From a checkpoint of a small spectrogram enhancement model: 17700 steps.
Rows from block 3 of a small spectrogram enhancement model, named by matrix and row number. Rows with one number belong to one channel. Each number is 128 + 32 x the weight over its row's rms, rounded and kept within 0 to 255. All counts start at 0. Numbers have three digits each.
After each channel's rows are labels from the 100 clips, of 14976, where the channel reaches its highest value: "responds to" is what is common among them. Only what is clearly more common there than usual is listed. The data: two synthetic voices taking turns or overlapping, over music, noise or silence. In brackets: how many of the 100, against the usual share in percent.
# convs0: first 3x3 conv (model.mid.1.convs.0.weight, 288x288x3x3, each kernel summed), inputs 96-191
# convs1: second 3x3 conv (model.mid.1.convs.1.weight, 288x288x3x3, transposed, each kernel summed), outputs 96-191

convs0.25:122117101138162102130114096144130137171168010069094109134118121145136131175147135098089115139091129136089121036103118129145108128255096128039089114107123039142083137112088147118105117122110132132198113127102102126121108134126080107096168186171118073128125132057149070141163154119121099141
convs1.25:132127120143140088135122125126133101115132141149123120060127093166180063141092134127120124124128126132058128123130084113146129118121135164074121145112141137131118122128070088110071122136139121064068107105068142099127102126089180136148115123072095122125127117125124108143113131169130132130
responds to: pink noise (74 vs 5)

convs0.238:116129136036134121119073103132122126134126052092099152116128097070104131123156157129133120118124127168099119115105118125136128136121115115093061103174064045131035132131108018139118136150100130127123111134133067093126135129118136199067137161125112112038143115083152100144171182048127131089
convs1.238:106125119246112124118121115115131139041187129166132098110128140173141034147075124108106118116144127101139127193168103120128130127079130138142128187073154158133159169127159150124130141165227118171123127131128160111129123135148069110227129151106149155193125132223096130152110090198116118169
responds to: reverberation (93 vs 34.8); deep voice (71 vs 40); first voice: deep voice (51 vs 24.6); clipping (33 vs 8.1)

convs0.145:125134136046146126124114089139126139125128067074091171111134120101096121132134137127129111124122126155102110101108146124128126128138117107125070082170073036139032110134095015131146135128081129125117122119103080085128158125127148182069135158125120106018141119079190107097162221053125137100
convs1.145:118131093255127127125105126111129130049164121152128098126128129164130049137067139107113100109178128119136130213139094113129130119098128135136130151060157138149156113127194136123132140177200110126128128129146187122127127143137065108197127140103151125193133132203124132137080102179095115169
responds to: reverberation (67 vs 34.8); clipping (60 vs 8.1)

convs0.159:083152100116071206096201130121127155132077161139159127155134143096117142088047114137134172126146130124194140173121114110106153141202121123136179151123151189104149168129140126130137129081233130124047147119145121139140138137191130073232101077126131156115123162187113156150127148123135131112
convs1.159:130128132183178111140081134131156115153120094164112109092128069150148108189063134125075161125155132137096142182127125094184122137152097134125137116032142135140125095121126088107119093147134072118101121130136152089129128130087121151138131130110133143122155148191131131144084143196076103131
responds to: thin (high-pass) (79 vs 12.4); white noise (36 vs 4.9)

convs0.144:144130207019119130087098110122127151123115098070121136143131117085111118115153105128130150128123124144127121122117193129120127123128125089148114124154082098128053031127124000133138140130108130135121126113104077115123160112112133185097126123144134171044131131096169114058130176056123129111
convs1.144:113128062238123134117076131116127120038177073170130118124132122146144073128052160128173072131165125125115134155143076131132124088114146141122125080091144129133127132128153213128127130160186162155129128128143177122121127137167126107159127128091129116193106123169118127149066119185105133149
responds to: deep voice (76 vs 40); reverberation (69 vs 34.8); first voice: deep voice (58 vs 24.6); clipping (49 vs 8.1)

convs0.209:137132147111150129128113120144127149242109115048150128151132114131112133138145074145119162140109125128142091014131150150129140114255099116104149145137108134130123141126125122152131135126181140129171122143064088142137149150120110126189173177156143167123129132061166100148133169119106132139
convs1.209:122125121187138112168115130123139103104132142151126123098126086160155084157063140117119127123128128122075128152128093115175137129116135157092119143086149145134127105128106105115106111152167122074049119128119141066128117127099130138183112124068130127137133111129119130140098126164115127136
responds to: background: everyday noise (64 vs 32.9); thin (high-pass) (61 vs 12.4); vacuum cleaner (25 vs 2.3); white noise (25 vs 4.9)

convs0.141:107148203164088131066190122104135133096183110105105095123095145150129102156125049107106125095109117142135115144145190097108124144118110160142100227116126145131108111112102139117085132092154117107141131124123158096125167105144091187165112162175176177133155122136123053147114115121136114143
convs1.141:125144095122146131167060176152119113135113046152137171153156059104104207104093191163187144180129130110072128151102103125141107093130162122082170000101110126140135045136112164145151124140120129140141131130153114167149137120120216149127133127121124126105108122117117126120064129114056141088
responds to: second voice: none (51 vs 20.6); thin (high-pass) (50 vs 12.4)

convs0.75:188155187028127126119131128130116161135109126088132165143135158078106130112163102137136150126112108116166109092134213137101128108161127064129122144160119113119106097133152065137149138121128146158151125124045113118124141132127146151139130133133154211110121142094138105086159135085121139114
convs1.75:120115105209117126130108126120155093117176098167114081093121112179179075134054157118134089105156127131097130129128094124159110109129133193097130130097146141150124144107112147094074123165145134116088104128127170108117121135113096136139138149085123117194132077160121110177064141187114116173
responds to: thin (high-pass) (66 vs 12.4); white noise (40 vs 4.9); clipping (30 vs 8.1)

convs0.146:106130105117113235114207126136123183169065150118140129236105131116119133088115078144083146120152122120197087046126114136139138111248108121155182108143127132086121159128144115126149116117158141176111161122127128158137137145179122101182122142141125113114124121194131136103132165152140088142
convs1.146:129125112146129093106092094128137117141124155142107130069122108139189084137121126093115092123112114128061131132128098135130129124125128136119069120132129164128114185123062075118124109147121126103091104106063133054120089118090142122133127102096108129137122109123078115115120125169105125128
responds to: white noise (28 vs 4.9); clipping (26 vs 8.1)

convs0.30:088107178110122085131106162125130134083143118121138115119108075129102133140131102127123122093118127151078111139139175118135147146061138134140112164108129100133069090118083142160107141148101124075113111170138148115121168124133069171115120139133171164161154097098129121128059115099164121135
convs1.30:126135086125141130196092155132121138140114042147136198161138122098123252115121159142138124148133126118123125134118131133134112095149128128118136000113125119136155056130154195138178127133109126156200130132146128182139132125144210131097136139126120093124106139117136127110043128112020127084
responds to: background: none (62 vs 33.4); second voice: none (54 vs 20.6)

convs0.8:166115245082095140100120119108133141078096145121130117155130124090116134116128081127128175119121127180135117149132246112115129132125128100167135151119118143125109079124135011129120131121131134136020125124121131120104143119120107173147124092132135228079128123135176139089069156102119130144
convs1.8:121151026233134128133056137129128092122152023154126141105151083161134067125080160120190085138168130126061129136127067138141100108134131155119129096111133128138101083128110149112126133174098117070153121128140178131132128138122183136082145146099068038165144127153132123141060129162113149161
responds to: white noise (45 vs 4.9); thin (high-pass) (42 vs 12.4); clipping (35 vs 8.1)

convs0.224:117113129037123125084062127128118126151109112110126151132108088061109131099206162142120158117134123168111125128087128121098132138119135113078112130153091132093116145130131037121111140170148124114125109108129128133127093130112156155134159168144118147034134091104122114174141146031107116093
convs1.224:127125131173041130140139103115128141060183126156140110101144195140146088133105116112164093117097118110117135160169117138112141100065112135122118167127128146110138218128120185142136139141183186230149126132124143096124112125207106115191132157106136125177102115171071116150143105159141131173
responds to: reverberation (97 vs 34.8); deep voice (68 vs 40); first voice: deep voice (53 vs 24.6)

convs0.48:171130097159149134146140149113136109060150129132138130128143092103058139131104128100148099164146123123103074148073128127129120109079155074084086065104134194144174093128096129129228119127115119069115107116108171120114127125099214111130088170129103110151125144148126130066099095152127130148
convs1.48:133118191125051130031182099135135132148150116091124103127100153149159087147152053134094135093121116110192122132139166133118159133137107140166138252128085133112109200117121063122088137145130124211125118117110124130129125128102028114160163136136181166155131082118103086153112150140146093184
responds to: clipping (53 vs 8.1)

convs0.108:136131176016127127094103103131123148129118078057115144144127113090102117126163124129127117126112122142119104103125182130119126124139122096133092085156067062128041089130114003132136144135101132132128125116081077102128146108121133189079141153147133149052124126082165105102146169050124128108
convs1.108:115127092230111127105104118104127121042156123168131102118129130153142046129065141125159082127157123112130137176143059129133131095094146134129122144072143136132132170128144145120131131176236139150125128128133164102122116138164074101218114122074122127192105123187103128157095104193117130151
responds to: reverberation (90 vs 34.8); deep voice (69 vs 40); first voice: deep voice (54 vs 24.6); clipping (35 vs 8.1)

convs0.52:137173102187119154095087114128124170176120116144121117119119115215148124126105170138119109097134093022124159097147083145115106120168124132182152136099109106113115061138133066124109102163141149171140133108119238159133058137129069045145157155133117098139128154108099149075074096110140137192
convs1.52:152102127078136150133140126130138138138117188118129126154111173111171165127157121124122140159085140171112156107136163159125136113117124113110134057192163144133132113126117251146102082084139198166110135112141126112135158128190177138123139086152181168068120114125106127073083135137056135054
responds to: background: everyday noise (75 vs 32.9); thin (high-pass) (37 vs 12.4); vacuum cleaner (26 vs 2.3)

convs0.253:177112222095099152099132124101130131060081157140140119149129130104107134108126092134128164119123130174144128160129216111113143136121132112148151157123163165123150118120125057129117130108195132137001126117138151123110145122126097153193110087128140211072128107139169152123052170121122130133
convs1.253:121158033216155125137067129130128103151153062144123156095148097168137070124103152104181081151170127127060131114128061131142111113154131153117120113131124127139091109128098138118125130167048121072184121125129169152138124136121180132034137148109043045166135130146137113139092138165115161161
responds to: thin (high-pass) (59 vs 12.4); white noise (46 vs 4.9)

convs0.44:138122157018126118110026110121120125136109090073142162111139091062099138110144159132141135110117125173098123142099130132126124142119113107119075118168067077128057133131123028154124140152103125129112096127147062095115127134121137209082139143124115122018139113091150117120153179044113140074
convs1.44:118126102242108133139126113111138130054203108181129085102131156172134033143064126098139115121148123115123130164169100123129123120099127145129128205094151138142137167127142179121124138151188153170139127130135173131130120138174078114186131172116123105200126124209114127155127102166155126194
responds to: reverberation (96 vs 34.8); deep voice (75 vs 40); first voice: deep voice (58 vs 24.6); clipping (27 vs 8.1)

convs0.122:097147118105110117109118132140119168167091118081136130127141196119123132106235105134134147148119140114117127069126132133111139131157124102122145148132153106088111129165158130155138131127123124189253129126108115149133129129115122054130132085215123149124128159079095047121181099095137129108
convs1.122:146095114150136102135103125135158104191127139172112099087109097176155112146092127126130130125128128140082129123124094125145118133155129160067128131123144156145126083104080114093034118184106117094080110101100150133128120128096148164109170139098097116130147071135125104129061164159063117141
responds to: pink noise (33 vs 5); clipping (30 vs 8.1)

convs0.218:180106220099085150094131120106129129074079159142139110155128127107112129110125087127127158112118129168149119147132218108114135128125130110141139151107166155123159096123133050129109128123195137133000126130121145123108139121123097156193114081125151223085127103140158149114046153126125129140
convs1.218:123157033216138127118077128129133098147149069147112160086144092175139056122090140113178086140178128127071129128128053133139108116142126154120121123135117128131095117128098121110128129171059118084181121127130169137138126136107178133052140152099043051171130132152126102148088129163121167165
responds to: thin (high-pass) (59 vs 12.4); white noise (41 vs 4.9)

convs0.0:123144186153091122115202129107135110102178136109122092124108171112135114139126082115121131084135125144135106158133198083124124157134094149136106220108120125123134107115122167136084137115134126122129126154149111104128192110154071199139113149159157179136171128134107113149111112149136115124
convs1.0:117142079117127135162067159135108132131106032133135185144154069104108215109102170150161132158130131102089122143092107123135089081129143126102154000109106121137128043130109167132159133128123120148140129124155117151145132129127200143123137133117128119101114130099127127131039125110048130093
responds to: second voice: none (66 vs 20.6)

convs0.168:106082099164157133166139168126189115106063173156150119136118135152130133136125082131130131133134152173118138103114097125118138186176124104068125140102205154165138111087160157127087125108137101117109145142139127115121111145178145107126122165142143130148157076188124150073091084113141121116
convs1.168:133163132116076131075116114135125174148107160106127165126144138097151132110136030162107123104104113072147129190138132139099136117094091121163121127123045147089143155156145069134183144176126106222129128110120118104136129128111103141142158097099170166149119164148065112132083114173033135125
responds to: quiet level (68 vs 28.7)

convs0.82:185118234078104161097128116100130132083067150127137132164129128105103129109124083131128177112125129178145127160130218116111132128127130101168150145139133150122133105127122034129123129096162133135000126115132136124109151118126108155168121091131135196040127115143173150095058171115117130128
convs1.82:122151042238137128129072127129128100136151060142126142093140101184136047123100150103181069130172128124068129126128072133131108115149134149121121141113125128145100113128096107114126129185070121052155126127127165138128125137125164134052134162107041036177140127142138117134095135151138154180
responds to: white noise (44 vs 4.9); thin (high-pass) (41 vs 12.4); clipping (30 vs 8.1)

convs0.210:172122207032106131100081115109125144125093123077136143130128107073107119110118121127130160115132127161131144148134185132110126134124124083169119132143082123128069115126133007138135133120112133135031116115127103110114147123126120204110128094126125157037131126114168150080087160045109138109
convs1.210:121130067255127126131104115112127111101184103166129114098151129177136003128092134100172062121169125124110127145130080137132122120130128146125125192114138128147108141128124139119128135177128148097150128128126165126127125155177119127124131180102081065180129127166145125141123129151166151201
responds to: reverberation (86 vs 34.8)

convs0.117:124138108120129098156121123089108085092116221124139165082118151137114097095056095076114074139140104139076157196132131130100118124064125112123106099136142149141139079096172139104157054107099110102099121153067126101093090118143185146096081086101042085136099159158147173078102082141095145126
convs1.117:137121177117031137087140114120120171120152140114132117129118187120151130114146090152100128087110118111190115169134184131086135116081123100145132160131110134104170201126142156130130162156181149255127124108111142126130133128146062149180164143129195184148123105135098103144089130137067092150
responds to: music (60 vs 33.7); clipping (49 vs 8.1)

convs0.143:118139101072144150113155140134127100146132104177081107157147087080157152127121182130133148136187131067104102157046110131176119102122123112130144110147147126116132062135059062100119140092125079104103146128160092144163121164135135080125177109113075102084133125188130107032106074125148121105
convs1.143:129136223158089159000117113130134147127131147126122116130130111144157096159157127104124130127117108122171133147175161125097133182139142111214135168153103133119133255128104155123116133142127167155125126135144138139120134116093059099128125141149149149167135144161130110117195130169133109165
responds to: background: everyday noise (74 vs 32.9); thin (high-pass) (33 vs 12.4); vacuum cleaner (25 vs 2.3)

convs0.137:156126184021115132095087103121130140126107103071132140134134104085108117121127112127132139117125126148126128140117189125118127132127125091166103127149079114133051064127127000136139133127089130131075119107127084104111147119122121196071127111127125140033135127115181132059088183046119134103
convs1.137:122129060255128127138072126117127123065176078162130123106143130166135044128058138105181064128173122125104136162138067134128124105126129142127131136078139128136123118128156176118130132178132146115133128128139187130127124148153131128130131150093101093207128128176132126141071127183108151191
responds to: reverberation (78 vs 34.8); deep voice (66 vs 40); first voice: deep voice (50 vs 24.6); clipping (25 vs 8.1)

convs0.66:098125093152127090159111088102124116101134198133116135067147148146130063092059118105146018130143115148076168214133127133123117126076126131137080099119137127135146083110177147097139102132093127113094125145089121083108113149120161141091094085099032058118130174158140169113150101143104174130
convs1.66:131126168096057143130162138126114165128142122097136131133116202100142180116154151165122146113110130128197107136129185127113143121105133097134142146146126121121128205129114160135131150097172170255134128126093123132125143125202106146148135126129186162130108102092131119168140142123132109132
responds to: clipping (52 vs 8.1)

convs0.269:127142205209096149090157096111119158142122110121118110127111121255110105140084103115129139116113100158144137118134155130095118115144125122189117225128159157094068190135049139126120143118115074124143127118151159117136114092116089183130139146158141165147149124142165046104113148067141133183
convs1.269:144145115118134135145066156163124117158102047144138197157154081089126247106128174148182129187121121123095120138102108133135112101135177121085156000113122133145128077128106152154134117120121130150159131112124106181142138099123230143126132121125116130108093144105115127127089134135061139049
responds to: background: none (87 vs 33.4); second voice: none (49 vs 20.6)

convs0.5:168130244087090155105123124123127133082094165145137138145127122083115130085134072135124161119119128160179109132127244113109136124125135108149133139143141139114136074128143043130129131128192148146050126127120145121128141128119134176195106088123150238085129115153161147108111132120125128145
convs1.5:123133045201143128140074137135141091137169033158117144094135087168157081130085163115169090146166127128064131117128083145166093097158127180105127064135130123137099102128108171115124126156070128093162118128136161136133124143127169146057133143109081040167139121143128105160073136169113141160
responds to: thin (high-pass) (58 vs 12.4); white noise (40 vs 4.9); clipping (39 vs 8.1)

convs0.157:169129239071100142101115117117131143089086145121133133150128125080114136109137073128127170125120127173137117139133247126113129132119127083164127142141114130126100074129147028131133128128127138142057126126114127113113140117121126179140123081133136230082130127132171139074102145092121128135
convs1.157:119142053241130132142073130128135096121171023154121126111132104169135056130079167117184087141176128127088130126128086129149108103131131176113131101117133125135102093128124168104121129159113120082147119129147170138131128145127143139095131160105080040187144124151135121148068128164126142171
responds to: clipping (50 vs 8.1); white noise (42 vs 4.9); thin (high-pass) (38 vs 12.4)

convs0.162:158118167007117129092067131112127138126098107081138140140135098068100124112124142127143144110130126163117144157115161133125127137122125087157094120150071115127069110128127020143133136127101130135055109123142079095106141120126125194085128104117122134029129121126162139084110169046109135089
convs1.162:123132075255117129115110114109129125082183103162131112094145145182139007130081126098161069114155121120121127153151079129128126119126127142127122214095135127134117178128135137122134139173131140145155128127130168130131121139156093116135134169111089089213117128204128124154128125170141145180
responds to: reverberation (82 vs 34.8); deep voice (69 vs 40); first voice: deep voice (56 vs 24.6)

convs0.276:118142115111142148133162112127123119110115135137133189096109171133113125128115129110127095134174093150144118115090122121110121134165164125070112082143196136164117140112162157129145116151158138083110128141057163144113082117139177123142125129084108115067047125101169159204137162100128131106
convs1.276:131126154138090116123137111123127152117165152128124099111124168140209116128118119116062092090121093125135122134182143126113132116119106173138125175109127105125135255128133135125122131153151135216129118098090132120123110129137081142160136131095132141171074128163115099244146134173112098135
responds to: music (61 vs 33.7); clipping (49 vs 8.1)

convs0.123:131139140180119160138186144116177138107109102088140105158134163191155147159117142127139132119147132205140138103125119137175133165157134143188138162107197132168061114121115185148134136140134140116146131160176148110128094120194081117143140141117194146132168107117151130101048137119134143168
convs1.123:131162142076126137081134143154102154185065149134144193159147124065112203077190105168127128140100126094139126132141143137096144123126137109142133057160057120101128119160136062155167146161124086165157138122124077130130133129113171128126141081125149140117094185117093118117146120134058145037
responds to: second voice: none (43 vs 20.6); thin (high-pass) (34 vs 12.4)

convs0.255:126092124190175173140111156140190141132118124174126107159123103123173155127132153128124126165148128082128150105122103132115114130178131125177125096121193138153108131137105186134132119128147132128139151092117153102138156148145123054133129163151128120142148124161129112062090082112130119172
convs1.255:136169116161126129003126134135136116195106151159130156130134133130162072113147045134130123116129127112143127129138135145122133106147114142168128168151027127111121195160149032142147157195104083146149127130125120135129120129062142128115144105103120129188121153149105100142140132200103143137
responds to: quiet level (66 vs 28.7)

convs0.4:144124136116202172136138081147123172169078134138137134157116094132114110105112113154080123122141128157173099053099129128146143123255114112112133099139126124116107166140116137124132121133157147155130120119114132144147120131126133127165141198138122124066129118179187116144165242138126094127
convs1.4:136123107176156089135106116126145094126142141131118125087126091167186078156088140109112120117139124126059129135130072129183122123150133172105109137108143140146115135117105082122106108149130118051064110135094126064122097128099133128157126112073096105137125110128093129148122116172113124132
responds to: background: everyday noise (63 vs 32.9); pink noise (29 vs 5); thin (high-pass) (29 vs 12.4); clipping (26 vs 8.1)

convs0.89:137097113103066144125143123110140187077221104111111108098161091115125138124124140126163165147132103128135094161060102141139112098111138098104128113089112172114103188156056162130244164089155146109109122108119142100137148108123099108132100139128094121160134147118111082110133106070087145174
convs1.89:132100183150145132064170154166135117229099135153136073131091117145114086169158105147101187132153162158164121115127148097160149193204134128129171255093106132140091133111087040124064134162125094087133129141123128166142124138088053108140172161168118163155172131122176130129147188122204054188
responds to: background: everyday noise (62 vs 32.9); thin (high-pass) (32 vs 12.4); vacuum cleaner (26 vs 2.3)

convs0.16:188153199034123126113127130124114154120114124099135167149140173071103141115172102132138136125121116126159121104134210139092130111144129062129129141159109100127098095131162056141147137131112142171148125135073103104119131123131159157117129130128151212098124145096147111083169141075131138109
convs1.16:119123106221115129121102130120145097122187085159111092096121121173173059136065159123137097112164127128098129128133083123149104106132139191098127148098140136150125153111118145099069129163152140120105111129127169132117120139128091137138135148079120108213131071160126113175073133175117127178
responds to: thin (high-pass) (51 vs 12.4); clipping (45 vs 8.1); white noise (42 vs 4.9)

convs0.118:097158089115148093134060183108134084087128130191153130116160090097087125126096135147163041141172128127054142151159122126130129131049149119129119098126133126140097012147137058141103148163113113093115119126101113055112110136061160119121138107116063087142125145173131146038130127208121182108
convs1.118:131111121111101158110175109129135156140166102119118101156079215131135152150130113104082124159120130152146128111147147139110126119132115126118138160141145132136127212114126233130096092048143191255139128102131122150126140128180076130126158128160195142110127102121118106138113131125084063094
responds to: clipping (71 vs 8.1)

convs0.226:151102195063114140102119095104131135080096133122123123136128120092108122116103094129128152123128128181129134158111189124113128134119128106160119130133123138129094086126125000130127129119128130129000126094162134120116136123122082181130122106130119155022129121140186140075056196091120130107
convs1.226:122130027255145126151043128129128122119174081154128137124136113149131088123094147098177051137151128126077129143127060131128097102131134132118127054112144128147111104129122178125130130179116136071138128126129170135136125130154198131087131153110057071146124127149132126127037129150070148151
responds to: white noise (33 vs 4.9)

convs0.186:096111126084129124096039137123127114156113120102140167116121076058117130119141140133127138105113130163105125130097105123091132158104128120090065130174098116120120144130124027141096145185128113103092098094141113086119117143095130164100157149122110126045154098110112131177154137034119124065
convs1.186:136123130186074136210127120121131139039207099172139108103142186149113101140090122110166128118119129115111126136146141129122126095067102133092134150107142134138147145129133235133135133120157194231148125134142174138141135128215125123173133176119142112163127104165113132152116111131150129175
responds to: reverberation (99 vs 34.8)

convs0.3:123146162121066187084209131106113147076088155154138142158128200078120158095093116128133136123151131133210156208134167108116135118153143119136134127120150164102138141125145105126129125112202135185024135132132147112129131127193137145194100048105136178085121133159144166165124145121128129130
convs1.3:134130057183146097131070127129154105163156063137099131077128099165208087151087146090124107131147129129064135135134093134170095107163106178108124091112129132139100141114082137101100104139108114161146091121115155120137104136126139157090157137092103087142128125154115088176077152196067115140
responds to: white noise (38 vs 4.9); thin (high-pass) (34 vs 12.4); clipping (30 vs 8.1)

convs0.15:106153115116106105117114129131124148176088124077137144121141187111118128105245098129131142133116133126128128090122129131112129131126124099123131144147144117086112118168143131151150130132093120173255128132108117128136127129092153078112115088218105128125128153122085077103169082102137131120
convs1.15:169082119136140106140115127154163103221127149175116087093102118170170117153097129127131143120127128154082129118128103128151118135165129169058139135127148153145126086108080122104011105183110122104087114105099139142128108128114149172109184139105094117126146072136127107130081165148090119131
responds to: pink noise (31 vs 5); clipping (29 vs 8.1)

convs0.58:157129221085092183106139112126125129076085163143135133163126129087114129089122084129123167128122128154181114132133218117109144128133132107143146138140142135119138078128149053127130126125192159141033128122120143126129148129127137167197115084125156230079128118154167153091102141119127127148
convs1.58:121134063218138129127064134128135084144149046145115143098130080172156061144085148107162094131158127128070131124127101139158104114162121179102113098128125128138092108128107150117115126161077122076182111128131158129129128136103146136047133144098069036160139117139130111147077143151123138165
responds to: thin (high-pass) (63 vs 12.4); white noise (37 vs 4.9); clipping (35 vs 8.1)

convs0.166:140133186033120142102152125132116168140099128072129141195121108105118121128136103132122167128099111151145123099147207146131123106173128080134145108152114117112074154124100061124134148134160149121123131139036114128128162098130123108141155128145138198088108123110174111129141160108116125163
convs1.166:111129129221128132085127118123127088105131117139129115100128104146150000139072141121127124118155128126127128170128075119139137128117154142130118214085130138130110238128111065123112126140199113071076122132115123057098123137126057106199104108089126139174114125152122139157140125154192126150
responds to: thin (high-pass) (71 vs 12.4); white noise (33 vs 4.9)

convs0.164:118156133255123111141130155135123087109130121125143136103137144163120082148086159116127106120119118147114128131136137105157125103113121129135108154119118017113150139148133177162102110164091130074128110165186150111133134113116128108107132103131111126157153155140124103191195083138125133175
convs1.164:127126114076117166130134140112120123139126033084116121182111106108127218107130178128127111143145129125119120098114158120139101117164146146110151039138103095159089115119111113114098134130126103164134134103116082151129142137187106163094147147129126099103123113090139101179059157109057098099
responds to: second voice: none (60 vs 20.6); engine (27 vs 2.5)